{
  "arch": "gmlp",
  "model": "image classifier",
  "dataset": "simulated stained blood smears",
  "train_examples": 195000,
  "image_size": 48,
  "crop_scale_min": 1,
  "horizontal_flip": true,
  "color_jitter": 0.1,
  "targets": ["large cell", "small cells"],
  "num_classes": [7, 7],
  "norm": "rmsnorm",
  "mlp_ratio": 2,
  "patch_size": [8, 8],
  "conv_stem": true,
  "layers": 8,
  "width": 256,
  "mixing": "mixup",
  "label_smoothing": 0.05,
  "loss": "cross_entropy",
  "residual_init": "scaled_by_depth",
  "optimizer": "muon",
  "muon_scale": "match_rms_adamw",
  "learning_rate": 0.0056,
  "momentum": 0.85,
  "nesterov": true,
  "orthogonalizer": "polar_express",
  "adamw_lr_other_params": 0.0011,
  "max_grad_norm": 0.5,
  "l1_shrink": 0.01,
  "max_steps": 14700,
  "batch_size": 384,
  "epochs": 28.9,
  "lr_schedule": "cosine",
  "final_lr_fraction": 0.05,
  "warmup_steps": 730,
  "weight_decay": 0.02,
  "adamw_weight_decay_other_params": 0.05
}
Rows from block 5 of a small image classifier, named by matrix and row number. Rows with one number belong to one neuron. Each number is 500 + 40 x the weight over its row's rms, rounded and kept within 0 to 999. All counts start at 0. Numbers have three digits each.
Before each neuron's rows are labels from the 100 images, of 14848, where the neuron reaches its largest size: "top examples" is what is common among them; "colour at peak" is the nearest of a few named colours to the mean colour under the peak. Only what is clearly more common there than usual is listed. The data: simulated stained blood smears.
# u: gMLP up (value half) (model.blocks.5.mixer.u.weight, 256x256), inputs 0-255
# v: gMLP up (gate half) (model.blocks.5.mixer.v.weight, 256x256), inputs 0-255
# out: gMLP down (model.blocks.5.mixer.out.weight, 256x256, transposed), outputs 0-255

top examples: dark grains
colour at peak: grey
u.247:501517490496568510497522497495446492427506491510449495380504515500506466492496501488503509458524497500497500503485520502664462573464504532646603534502498495366503504463498498500536500465518499473500440505498522497509538528501471485487534491515499551497510479455506491506500554498484484483498503516501503494503519498500522488491498414499555472495460498423501598597500510486502499507489497517496611502494501508500499558513496532489499500537499478499547428490511526502496551503514497495499499501475559396499503555498501472511434536451504483511505551506465503494482502496426460501499494468502490384489721495511499500503500507433499522506499611503398500505490497482515592516474505564497485506394519522552505479496468501501504372428429496550470511534487505468517499500510503
v.247:495509500581507431489503511495520502467501499582473504498494489549500492499460496480503507503488424389529515509490561494499471565422500518528592498591535503444501497502498598518524494504631512498501498496499499502501493501544477471492507499500500513535502506551499511498533491508455498482593495513585497533538504478535504503472497486503493499502500539499517528509500474477484500472514503503506505492521539511496494497607504579490565497485498499500500494559412500502495448499519499503509502489421499509452499499508516499500505501497495488508527698489507492545508555501406569502647455400497497499507539505501496512498501497499534498501476503506428502500502501500491612663430498508481530504501507522498419507514420496628480503476500595558489471500497579494475521512380490
out.247:483478500504487508507507506501501532572473499505499491500499501497500505528500530501501422487499511498541493500505471501446498431508498487448481375501501498579503517501528521504283505465480499490532511499505468451483504467518507522503504498489501501503492610517504456503491433481499495500501500500478497495502462532500500496500498518516419569504500502497500500503500414507489499505495507502508445517501498508500496400461496573496503522500502530503465503497482507492502535501494529470544501514532498512475566488544526477496509529500490505502501506493471501501500552510518462499475567500449510498505230507427483499485503469512496338501514430522519498468503499517495500524538499494426468508531501500439495524503498500442501499502526502274503499383500499501500586501499557

top examples: kidney-shaped nucleus
colour at peak: grey
u.72:571488498474524486499389493502473515503519500527509510568526443508484492500501499503570504482501503513498498500494503527499415495509541498503498499502500557522524490505534552511495513508527482541480485490409489525499335493452500541518503492501515500485423496531501499570505493504504512510499496498500495487495525275497503469533497474505498448501572347501542495497506483507496498491496502499506501506561533498498463502455501497499500491501379456491502441500502502519489500478617512498668501607395490505497482500549508502495524632389488460500485505570525523493498492648496553436500502499503497534447497484508488512502490498531500501478519498501501499501481499633489503519539494499512510545503505492494498500510497495542498549480499574500546499451494460501513507532485500
v.72:499503499503525482499515523517506494481474492452529500500522501560425486493453539460495556500505462498502493443458501528487492511493428501545499501501502494426497502501481486492508552612499495482398531500509499509495504511503500547481498480361530500510501505523501511487500539494498417552499525493525538497498502501490451499502503505515675498471497674482506407524618375460498494496499450637502500454503506549536543506514483496496492509557535500502497567421547503508494524521501500501506508496499494596529585500494487485498583498541543582498460493467500506429514403573475500483501499443498499488500428497499501536496541507475474500514615500504496507561535499504556504498491499471574529501503499551508501500479489486494478547498526521623510496405531487496514596536508522
out.72:409500494480431510499493500508509498498496439535497502499497500397500502507526519501468478507496456527500501505491499404609521514460499544495521416496500503481499510496502595639477516499499521499500567501504500496509509500498524508503537502502475507531437501492527485497501548559497520497499500502615499499500454501540521433462501498341510486500542448488501501524511632501486518502502573480498636500471500473487519484334488502499502504501552500506500492501470398511499527483518494510492440389499500422513509508501554497500433711545499487499500503493500511480497504543522458498502502500504503519527516530337496501492500500516504539494499478498499443513523500501535498398560515497502522500500499501502500451498501500502451517502457448495460557512505528489501494501506457

top examples: dark grains
colour at peak: purple; grey
u.64:497431496447572502510501501521414504502576484498482508462426516508501504499487501500503501468517352500562492500501523493707503499429491567502476510501508519485498430500441562508526436453507504497497400496499509501563499520498419490421503504507505567508504500487528530500550498502511503534503499498543500533476502387497534507482499500534501417497492491499515547487500502501496501431497509480512543503527520489471515504535497506501482484623495503500498488498450500540502501431502500483475521478479518443488499486403498500498504498467499495500500634501556486506501589506479563493493493499550501505504617510511456502499520502463513505474510563497453606559497514491501569521501500430505497486499572633608431484499496499571479449482406496509467514465506579439500503504512497
v.64:502500498499502509497500510492556444481490503505607494498498497475501520501504486470506486506496503448517500506568478644496510536493499483500398487385511492504501511637502500467483501502495521495498501489457505505508503510468494554491496438472523507485494489523498507508509487434547426507522475501498485503516532655506446559499547448492511542487500446515505554528502530493498496502516657499500498499383508490500474502436464500518501520406502471498507497509475510393501533631396500522604572449510496463503483398493483486502512500489513504522514551496504502419558516353510497437501504500494484458500452478478507506498500508517432414508497544597504490497501515501505422476501484412504499418516502502474466412549480500498473502500502558515485523509499504550501525515500501
out.64:498556426459659501508497505500545505478604496491503499523496524498522500501504512499504500449500498500487499434499499476524496545499541513474499644497500553492503505441540536487572499426513498499449503562499498493504512507503499492475568577499498526509503486287504523489505499501483504502500499499435466500500584500500531534500500554476470491495502513490530578542499580498499514501493501517498653500519492504496499414566504491494499492572498439506506475500454501509509553500440505479441510502494502287501519498510499501424500572499500501503481476509435493505500478512500500499500422500497502542501519506525500501500504500498520505501546507500469504646509507502508507510501496529522501526500499532526501510503502500545481498500499519677498527602510491501498502501495500

top examples: kidney-shaped nucleus
colour at peak: grey; purple
u.180:500502498499479509499512496506517504480487454574418497500506388547501499500500520469489475497500494509530498500474501500502490523506507500521501500460339484431615501496499497479525452497462497490501492508500553483448482612503585511430501503503495507498481466494501501498498477487507494503500499500471493485481499593511499545540407498499540627426566500414506495499477518533537496505390471502499529488510502471498451528503481482509443513518607505541477500499514499451500517464505543497468583492496498504487512478501474552534486498463322492504499510509490500499504504538521599514508499500578529502472503588467383414502494436495505461500500514534557499494494499476513496381500510511578627500537528503506496475506577504493521488478502497493504664507497507564469502494501504
v.180:441501498500496498480565508516490556478519487511504451502501428509501499496500498471498496501539498438499501530500503501502503520493510500503487492496491501476522501544501494502542502575291499517495496499443585488485491494514512556495318511509466501504460502494492498478494413508500492465490493401502487572505494510500519501540502510488493502504496501527500505502496471500501492465377500500508501480501500518514490499495458485516613488501588522464499559490514493499506537480501500499501573501486497669470500500500510504499496500493464501495503506511505497516510498503505498560494576448514533484460449485457488500501502492407501489503500505485516514479452501495616492468502496500507511544501517458502496484498499443502491501214503442499451570517513600545499503502547501
out.180:484500480500542499488500475500495490519500544500450504514497498605425500490507520537500597396503512516501617550456499506483500500457502504501500438502524493498366500501499500557498503497536380505500499644500480493501501522499549473504452504501504496500501501501501501499315488526506502518566499545491504508504501498501489501486508497501551504499462474529510510498500472430555496490505515504497512599542513499363501469500499500567517500583499467501507478537487469498505501483499499452502501500504505504498425427505509500458503501505631504506611499499608499497500509500491457492534500533493507448499496498501497514501500502480498498507500496501488501475472512523499499490544509499499465444551499531497499499502496501414500526414499499520485563501470473495499509741487391

top examples: kidney-shaped nucleus
colour at peak: purple
u.80:502500510491519474500508498511497500501501488489498502534464485526543502522505500591657505500496500559612499512499544617495516495471501501498517501545417500494497488449501453510499441496534498499502462499501432507374503500509546502556510496498512538501498618431469474502561572499499501489495548503502508497517491387500509538503496502481507478537499498501498500551527499524511501391520483539617511491504417614542496500511499502502494486502498501498506535522360543511521511497498498520548476482548496509576450521499499502492492523491496502490531500549526502497471499514503529507516522494527485524491526498529602498502494483476500448423514676491452568481505507500553521455353508486494511495505407492444512446493499499495375510526497528533492538479507487448585485502499440
v.80:482499499687501504501406500485495496335480503497314556505498513514592497501498515458504474500615506500503485459472504499522504543543576512520520506500512554452470443632500504481522508498525517499505516530429488528406501412481555497534494563499406504468527494490495481496560558495497446507508528498502482498532478517503475529470496500482482440509500458469500507510453600485516503399496511516499500499485455600497573514498530463500490522494492502488502451502458504505519500498544501495495486493502498543497486521483535492500518509498498513528507512467484475503468502502498504500523503504514503480491631481512450505490505490502679524506429507504486505461529503456480373498492495505492533502542406497467530510530498498503500504499591540525494496487501483500507501497502491
out.80:473502475544489495510510505478500500497449502500504552537509491501501484518464573501408506509498500391419530500489500594531500497496491500507502502408475501505501485449547498439538489499501466508498498499496533500497502500526447484422498579488504511363518501492492509509533518513506464556503485499414496504500602500619476551501508496525499488524481483490500501500526498521534497499499349604492499508499497526462410500533445450500510518496509298538500531488433528468500498500456501495526456501507507481402424499499490441515505375502500499502316506500550482494513445375499488501499499502389506500498468500509539496497493502500538519500500486497525502489506542442635503490496502497550502498501501506503467505484504499481501449511551499535497499496498502500500498482499534

top examples: two lobes with orange grains
colour at peak: grey
u.147:547546489501532517502508531499536591499500549498474503496440457503503498568500524481532449523492516336489500469508471502508557507502516513425446601482495540501516488469511498449500582498498495494483502500503509501532499503516494499506496503526498536461495515501518751449501493485414573501504436503431497512550656499500502429501499486502499507490578518490514502500500473471497500521500507501504480523469524500501558494496499524503509499493503488556502441557563502496507510499500506486363596522554454507463520505503481498589490503444522461509510505471511501494380503502495597484501503494531491500502509494532495574499507490510491519521502502505491492591501509470385489611478485541414494530440496500589472504493474481548561506491510533513502506506501508497503509490494569
v.147:551502496484493496499556499502499501442484496497501496501568508504383577531384500494496503548493544455502442501446516506518485477500469505497549498495531510496524469508499500489522544450506494504515495503504469502493546506495321504501488505658492496638488488499489544573503499497486519455501498522401499474502494504518494479490505495499584467455499499431499531502607449498505501546501499526523575490509499470465474502505489553489446418521486499453439510515669504518499483514442571506462501513500517508488495486485476503515483484566450499561512494501537500505518495464542494509497489529545495518336533501512507500423500504513412507516501493554404500506469529499571503578491535499473487466494502515500494500543505458515486374471475501431476480511497549499497484500409457
out.147:505498528498542509486547500499501493517495499504505470503576494425501559595507487503544467500507499493541502501489503495589440501500533505496491500500480501497469443493499557516498462488482504515353537493499463497509510494501507491495506498504504497538432489457497626496414497501500544474494504502489500500491562500417461496498498496458554498465500515480631472552497500504460500701512534464503500502508447500501497519503499555482494507498496497497499518506501508483498515506516515504189410463498516408538522498495501502510569592497495501501438496517501499488503518498500503509500430500497501575529508531496495500434502573527480501505601510489481500523506501453468497465514502498496412501503500503536441453480501500504497508500501547532508500500535441521499464502507503

top examples: kidney-shaped nucleus
colour at peak: purple; grey
u.29:475500499497518522502574496499499497493341478541497452501499495597492488501513533511566499654494533476497504506371464508532496568502509514512442539482500545527511480462503505500463501498653495501502474531575502503486499501515623418526506431486509574516529567486496419503501493476533451497500499499483562511498489510498459495541531503502513496632497505499457508331507451494498496581503499519472507530433477482570501492497570498489476523496549521500387500500492493520496552501506499500519497502523496494500500424491534527510500499494485510506486452500476492545499498495525484501501502497515490500506554503453499522499511517497499505485500502497453381512521501521500493504482498521498508630542321484507505508524508470533519480472499511504499506564499491499572467458565518
v.29:492475499526468486509455501524499492517510477502500503510500438515471379545497528506499446499513488499477349458468492508506467500435499489508575500506501488550509501496500542517458501491453500487499499493385505496501356522501500517463494492532502496494502501509541508501531538500514509486509491487509508503500464507458684486454514506502531481468501505499598631582506439496496505468501396553555474495512553536460509499500495545503454502486512506507476466343491497448508571522417454509471479584505497501355595479558495455492504490636486496558508464485496503514514483436540501487493497560536500493517599500469494531505530466494489511533506510512487484484507496559500447499462502499458567499505552501521499501501470571490500504500507470509496507500507502477501502499484622
out.29:453499497507506501505644506522504386539509388501453423474501499490477504506522529500559505503503488501513502509489491517500542499479491544642501498501493562407473500509502501505464488495412480482482507500477505509489512518556468509504478498503537481511500459562501486514500541507505602503504495500464466474513495503507504504535479510573475502491486496497493501546506506499482524500500418487494500473487509661492498491506497488495469491500533376493499524452520509397501538499501570514496474500465498585472499611499511504539519495445498455472495499512453499498384501561528549493471570481407497533560499521491504531503502500486505302495501483560502447445497497480511478455533497526542489465475559500481500486417495488495366499502410518498510544499503498496397505507478501

top examples: kidney-shaped nucleus
colour at peak: purple; grey
u.70:500500499499500501500502501500501500500501500421498500499500501499500500500500503500500499500500500500501500500501500500501501503502500405500501500500500499500501500501501501499500501500501508499569501500500500500502500501500501500501499500500500500501535499499500501500593500501500499501500501501500501501500500500603499500501499500500500500499584499499500498500499500500501500500497499494500500501500500500500500502500501500500499500500501500499080500499500500499499500500500500499500500499499500449498499669500499501501500499112501500499500500496498499499500500500501500500501500501500499500500498500499500500500499500501500501500501501500500501500502500500501500501500500500500538499500500500500501501500500500501500499500500500500499500486501461503500500499500500
v.70:587491502498492494496502500500494501499498499501498493506514506492501500496482514499514497496496513459463502508516501501504477499469485499505519464498483497520500464502483500534500542439501500261424493494492499504531518503502216578470447496508495500500498502495501531483497496497504457505503505511511505484497500508513597500495508495497707472502568499509501500510491498501500504500502497500506501498500500502545497502502505504503508503470529500470516502491554506475501494519510490506444491492508498498500504503500504502498492492509466499497529500711507519511492520502511502500484498499399503497499491561501502500454493494499421524468496510575298498500502500498493500540500494504503497517500487507503496534517504520504413499496485507492502497503507529500503574501491366
out.70:501500500500500499500502500500500500501500501499500500499498499499500500500500500500500499501500530499500500502500501501500500499500501500500499501502498501501500499500501501500500500500499500499499500499500500502500500499499501500499500499501500501500500500501500502501498500500498500500500500500498501500500500498499500501502499500499501499500500500502501498500500500500499500498500500500501500499499499500503500500499500499501500502497500500500524500499499500500500500500500500500500500501285500500500798500500500500499499499999501499500500498534499499499500500500501502499501501500501500500498502500500500499500500500500500504502501503498500500501499500499500500501501500498499491500500500497500499502500499500500500501499501500501500500499499500500500500500500500

top examples: dark grains
colour at peak: purple; grey
u.149:502459491498508576499510500497501506585527478497507500477410515525454500445500464516492479439497489513497512549483503707478472520465503496438610541480510505462457496492536507522641533500531504513501492512500504479409432495508500483470512441481569470499492467502502434494516487492521434494496705486520499499497558522471501488431500520526499507492500505502589485445502480520495514405503463498607467352504484467501498506497499467477498468495477521512432498506533499507501497513469507504507508499483489548510646530502500511531477468480500536511489504486534458474505481567483653504522484497510500525499492452500501491619489376476500502501501468497479513499456510494532575530484499494514499500495515495551516499496517500494485497503513501471498480422501474491499502493495523
v.149:465546491456478489501538528439554502581541503470496495505491500497502561501502499496489500488382500507496500496531521504423500443488499505516549502505522542447506497494505499507499499496459501496492474500487487499503546492471481501506494500545639492626503502601507498470490501500505501445501593467504404502495503578401486499494505500624503512508507473497531502486504494530499514532500313464569501485520518581510437499529495584489498476499499499520496541500560508498501530503498499480415500499560545548397438499512504507502499493535465501512526513500503502491440528517542609539504546495499542495502455492464515495499501487504496280519509451591567501527469496499497512524476500509514463480500500497498500511486499497499492506503536502506492500340534492451502480548437500
out.149:509489496518501504453358495506502505492417428482505531596501504458490501560506497520487506487495538465517501591494499473675431498505517503414469503446501508501533550512566519498513507539595497503511498493500514500511501495405590548503488498512523456500501484507508519494522512494501509501499502498501498497501500520501497539499500437443500499508591496509455497560431520503499501505476545460500499543507508482500489497439495455502499500485469506421499510701494458438498433497500461496483511512492501496432506419510496503500484618495500485499500493498513502495578512406588495500501491496454497526427508496491333488502441511501532617480509529423500526569487499495456410487514571503522523500470492454496488497508523522449507512426495483525503499436502516477481537486485478

top examples: two lobes with orange grains
colour at peak: grey
u.151:492492500474502486502337495502522476510520446500516502501501508545500500487529514566511486472505510488574496525510487503520486498500574532501494498562499499521496501495522523503534502499507499508484501481477459565504490503500435600494504458528476516456442491531521555501494485495497523451496505517455509492512478392498502502498500579315492603489481492488514481489496431499494494476494479502492502503501501493502504570414515475501494414533527500573500496499445495497498502552686498582525501557500500526492561501498500498502516645401514434484561500496506501490498497725473523502499514507457469499497340496486515562457497497528500401499492504500466496490487512547445509480499491531519512499500499499484495475501505500501503496498523496497524494513511493495512567496531513
v.151:486501504507546508498486485500503504346455495489434498502499456501494390469525519522504447559526499503525499539499449450500439532496501525514487499498498500513500507508501536499500502503511476495445495499453502500509498500504502532531506481504463509429476444503505634493496502497501564484501499498390503457507499473562505585502503485489497595499500430463509483337467477487490473491509565480439502504476492516580506496272510499562501499497590457594502472498460490431496504531589479464501497490510495498500597551480490503475500634501505456500570501499506503524433525540499496504491494527503461488501500500497522538503504520495495488498450502502486434500511499525456507495490420519507496518493498499487501500509500488503504502494713498505502500551517495499513510496523501
out.151:530484532585473470500434499536504497552501479533493500491493593504489501507497417497476510514514463515331502499487499503498534497498503330495487468500499491569497496523501441509492501538501562499508499501500515502498503502464502497523480379503501505568500570467499334499510500503495426499499521498532510535500507456498471475503499430511498222449504428497498465505501558501498494502496498502579475501602500501525501551517486512504502501500552599464484509499496507499494360500504503556500541500485505496502466509516501494480500344492502523527509501491492500527496499504470503516504519500499499384529519507477501517501498500495488504498500475502507522500493504500489496491530611465494544488499504497491500438502493500497461503502527470496536500500500490500501506489500480

top examples: dark grains
colour at peak: purple; grey
u.128:498518498498501509502500501508504526523500474486485505506474520504470497506504517515502501568442499476491520500504509594497428510499507500497500749587504523505517534607503532496501558503498493539491483496502478461502484500470496497560514386501444436500497525488535504435587502511466494541500525498508498500500535508553497519512502480587500599412502496506503492524489497454505498516565496494539500499505479496603499500507501514493527500503503489501488503524583501511501500499456502493523494525502501496505509447489500494570440509498500500498507602460597500517328524525500509497511477500572505493381511488467501494568502500477500508474500494499455499505632499501601500500501521493501323503515488490478429487499468552497501500498516589497504473499484486506575493499505581
v.128:454510502505500453498397505499499508504596595492496502429508505501495497456491495494504503490495451514499500541501500547543658494491487302500494520474500607505486484538501483457526402587566503511498444496486427518504494577479488498498488488482483506481513406514408501518495499499475530467488562501501481500500503478500513516522498484481502491553516501498499497486482546487511484560501558498498524481424502505497499501501506505495531499508355505495499506486401489513498501572525548436452504615568377498490439517495498498502513500485499495510501519477503501536422518489500617453494473480509499500502396503505501574501462481477564496499496589501495503489477519505507543577480505439494443503501499493509498433483521497509464572513508500503498499501453434501477502482583402
out.128:506525500627496502499554504568499498455360469530501500507463500502500506503505470502535500508486538501446510508504501505539498503501686508499502557475425505488468499499501496412533502506497504526489498518520495531515508498525502475502512499500518455529539528492502506479501500465492497499517499481495504486500589501532494452500499492496449565501499508512512506496501495496492481473498530544503498502442495364540466441509448476509501500538497486503504506570455520577501483499498603422497493502514492580478495430484501505569487513488512438499484500538614518445505501433499482546500497500501523572423506508509500504524478484499617582495474477506498471531502498512239384499486464499606496481445509503456499461563521494449478517503496500517493499443499492476498524496541501

top examples: dark grains
colour at peak: grey; purple
u.135:500498498396501499503505499511496501487559500425520492391506501534452538414496482536499497500514520509545500502499494533507495504468483491533524498699500510503497483500531502486558500501502522561505491521502468500508493595493483541499504469503503529498496501505530405498515491496481499500509502510487507502533500494505506474493502524549497513468500435500471519499515502425470498464501506486530501412497496497493499531500497520516464425500501502504499476480544502501509421507555552311495496473451504517572495501424499502565484481356502513505474512490488440507486426498501637503500492525544501541349495498548495624513489517437502517358501499510401511600459506500532507495497496485446486491492555477500499408503502452557501417503497509521496499490498479503500521491542499
v.135:499502620498500495494556519477501466498496637498490503392517495501468491416478542494538417502499501535492504493509487486508509622489492494499405267527499517505496515508499494495471505509509492497575493502311499501495500534497482472509485471496526537499499501540471502497497503445474507502510482498474591521501318490495495494532503515507533504528499435501483530478485499459501475503500504518483511498493483508453513504500499542485496534530512521518499532470510503470500470534497511491606495501408450507541498533496492499510501493498585453501542500502424449505455450492534531550501497496503500458500495497445483555515542493502473507504417552505503449499412552503509464385492398481410489516461505497434497512493503472470502500555499496505527520528501503486487525497506473
out.135:549495497551457494499446478504499501344497423495517501487509498500499490468501485519498547500502494502499504518501503496552498504501655505518498526498501498500517523436507430589573501518502498472501484497499527500486502497500488431499501379494462390510497366496493513564502481408497502500496500457513452500550503493538502501481504478502533505494509505529504566501500501511524461446499524453500590501500539427455486456526503474499494521507469557561499499501480423565501513499334329517501505500497500359438499510493499441522500452502503498501496563501512500502506489506516425503480469498518538500423539500511498500502502561500501571465521496501499474544500500485448498411448475530535508504436498551509490502527499501459479502446412510621553499547504507495501553493496451

top examples: two lobes with orange grains
colour at peak: grey
u.25:509519500433485658485497501505482523442483502499498382499500507496473491502500523501507497489507523496496560496454494506469494463500527572501490498507511500515509491500452499503509490473444484478446528500500502526496496464520442506534500502502538512407499501503422499500514501490495541546511510499502549501543502505501500350474498500529446558508501480474503498484560478505450497473499513501476499504456318476498589320456589499508501543500504505498500421416483532498501500503498538514507500464498473478505498560510544532508534747499494499499414495493542512505497488474465440513500497500479455476500587501504499436504507510424529512515498473486501449481408492498485501540518441493430502506498512501554575517486526513484499556498495534540484512511509501566494499436511501
v.25:509501476501501474502507504507498506593514498513501517504520488542498555500508426494501507492468528501506469505483505529498509496502498648463506516501498538500494495452500501428369501498501513348501497489484501536511527502482403491492525493515475545530490489496487490488516499497502501422527537605522589495509499567502504328504486503499539508505502510515506501500504484504495430522500478488497482448499509475495514499501478637488494500424444623500505513498631472493505465501474445497496492519493491514421502498508519506501565575621501504501526477507515461515534498488637519501515500489510505584495434508485485462503486503625485497487430504507500518491541535679499490497500516506537504454501439506408491500509492501476503514497507474506497523511500472505499514446442499
out.25:515501499579495490502560501501522521503455500503487527501499495444500491501497502514551500501500563496490500566427548524502494501624493497536501483458500501527462501374487529480455501466504485457504493496500437502440500498551554501513505501499496462511511457528500536505505496501500505486458535490496500501499494505483472690499501531498574492494503599509502531500504501601517472682502467502525499470469629500534521565542538584499502494502499456501477498551500511538515512504625502498495481496509501529499495495462498432511498337500499608494513500504483503501408500503536499548500505427499518504451410473503488501534498498521501519508502493495504474515499500498498422474495528502500513500448501497455518432578500487465487346538502500374505486479497460499540508495496503

top examples: ovals; crowded
colour at peak: pink
u.134:502507527501485500418505507498675521387563504444508555545503551544536459573500500499509480392453494532551462499434494498564506452503520499457554460500500497515492498454506521528543478537577566500487500471438633501538564441511497491501499438499503493513500500488505498470503501642518517581501474563477595498506503502426501498557505587500501497605509501557506498497493501478554470504561467507509501494479490500499521499501500497486437511522503469526494422525631488521526508519503610478488550496509500491499507501499503512500495358493486438474720494499496504482500493494513491497503500499504581500499500492504494496505533514501483470500503473497501531455430473500515490496506503497501518519509505515492495509493482549486497543529503507496572500563500511533498498509514501
v.134:515510563503501526454501501501498521410532457527500497502530502536513504565503487548502493459498495532594329522505496509525501449511547375505498492496500504504569490494497531499495522507504573492475500500479614501510514501561504498497499423499453498498561487544524506426500500525539535549507500501495507499509543584495482473501493653484573500538501499498495478499498492494622448508519418504513531489512496499498510500487500500500470499515531580512559501502527459507501442514506597488486508500497499499502525499500516457496501497455530469394647506498497491499630504499508507480510497511485532508496626495503504436501501538538500502498502500488486537479497498501506483509502480505492539553500492518468507649502496599518383503648517499476513521511514496478426525496487501
out.134:502551483503494510506500489534285501473603498527506505477500496500518466499510502504489493536504362372489476488500521603503506527485502482500396500498501496500499468498533500494484502493501506498479656500505426512498500507500498500520380507500500490497539501521551477473498484499549503494498498463562499512455516527499500501476412536486502484481444502461386499501498491485500500500501498505496552504496456501502504366502501493550418652568565477500480557530467447523502469495504471499500486499439494508486498406499387481497504500484602559502502500531503500499519498498500499438492507497442499519498514497527484517501489515502504495409500499517500503498501508487500477501489543556495502481498500556500442515500523660502485499548431499480498512500426499478488510544477495

top examples: two lobes with orange grains
colour at peak: grey
u.158:493437491514497504518349408503500500542503482496558507508506551496501572503522475502484447500491496551462512508512500499538497487505501481508507498499480425620503529554502498501494392452573510485475482493473480503495472500351527644497497385511482511505463500503488496501502448500586513501505490513583467511487417473533455505480501568492516461500510546455445484517458500529478501501489532474504516516505498534472703481495507466500468503502490504496516354502498506496493495486598486458528554515491505340449458515504504493483501508483503465507521524552498512494502499508531450433500499501503491499544455505504436502478507533489517511498497584494500538506502493508533479498607498399577554490501502462492503491477469499519516487501502524476505501489502468498501589501467486
v.158:503477500598492504494495452468489499498519489497499540634572502500422513502501494499493500482537476565460517507494501501527451493521485499487500495487498447492500506634478498509501500500537353436426498493499499592493426498292498513469371495468489589611523495599431495500501497500497513497509494501504501496500460437504480577501513537511498457504536496498354475530485424501501499418493499483577499498570520500490549483497503512528450500495538524507547462499505501502492499499590510500570501501490479502469480500527499498555499560389502551504475502509493503499480494514502433444488500495490485529505499496486454503503498501498521525499487502499492516506490491512518500499665501516565495497474499493438498499498499497523500492498500463499499467503512571499500566412497501
out.158:551569593466514498500494500522500495500513507537500500502459500537392486566500521496498502622533497504505506496496500499521507501497551352504543527533484498478500459489499513475500500549496528497499553500515502483511502502569500506621500497505450498495502553501573529485500502508505499471473501500500535491497504531498502498499501426445511490457500500501535415501522499416501499500499464498515475500497456499501366503505466499486556495526499542492502502506388500490511461500652489646438491501515500501480495461429573587467499486527504363502559488498498503508502498611491500501497500527502505446500417434497519501486462510535499458497507429489485502564500499497502601489364432494533494409500536503528413500501507500498502563485488395500501505541500517500440538516497493

top examples: kidney-shaped nucleus
colour at peak: purple; grey
u.7:504465503503494500531506489522490496506504504513532499498464546505502503388469499481499548531510495493612458505495502501484490518470567502503496529504498503565499532492498506497498501449520443508399497499499398504510491484490553471531460513435500508477490499501501499524497502505508446499489504483505566503431497486427483433494498501496439492501453446469531442566500638485570500499509424491548357484532477507513536489510497535498485493511372500507498508476408494498506453507537499535487494499589489492418497505482494498555487536567491480539398484474511497500494557505512539497502515505530483475500468440590500496622461531497486505478489498498495438500514506446503487541493601594497473502489493487499505495497519508547503505498501503309435533501473498314500530499446501
v.7:499502460500502510495493492439495501481495485496488504491516490500469515481498463502482383429507502405471493543450511502503366494444487394529470498477499495471499495460493501500444503488467529492518652553469495501515443504502296500468501492501437575500499499499502512507500520500496495531502499488501438507499451503512521515501421513502544520499544513496512521595493396447563522489494556546491529511499498527600507522466503436490512500463510502576492533496502511512498502458513571493506548479516501522449437494499488500427546503482537501486671410497499523425506428497503500407479473375487495422497553519519532567391484461453500513549511570498494476495499554530491541496476495500521475501556502537476491501505534514504495466535486470504493500497502502492500546500463484
out.7:506500511503499507499503635494640544488509559516491521500495498500453491525474592515530489433488542533519583481503437486539496497498476553490500418525492470491639513501506502509514511500486506464557440534449502514498501646464365501501548487569498501486496480503494500392524478524499498383496491608498529460549465523550498498495482496510640503498625495569500499498481508501593505500501525499494495504497499485572497512427502501495574497499478498507518495484589483526499499498489490502494502502540495496510553500550579503506515450534505499513593499495503500488494479503508479468468488520443553487511506502479456499391523444530497486573599507495495504500497499531496500506512473471498542496503501542529499499504491542410513512512392470534516456500504573547474489508518492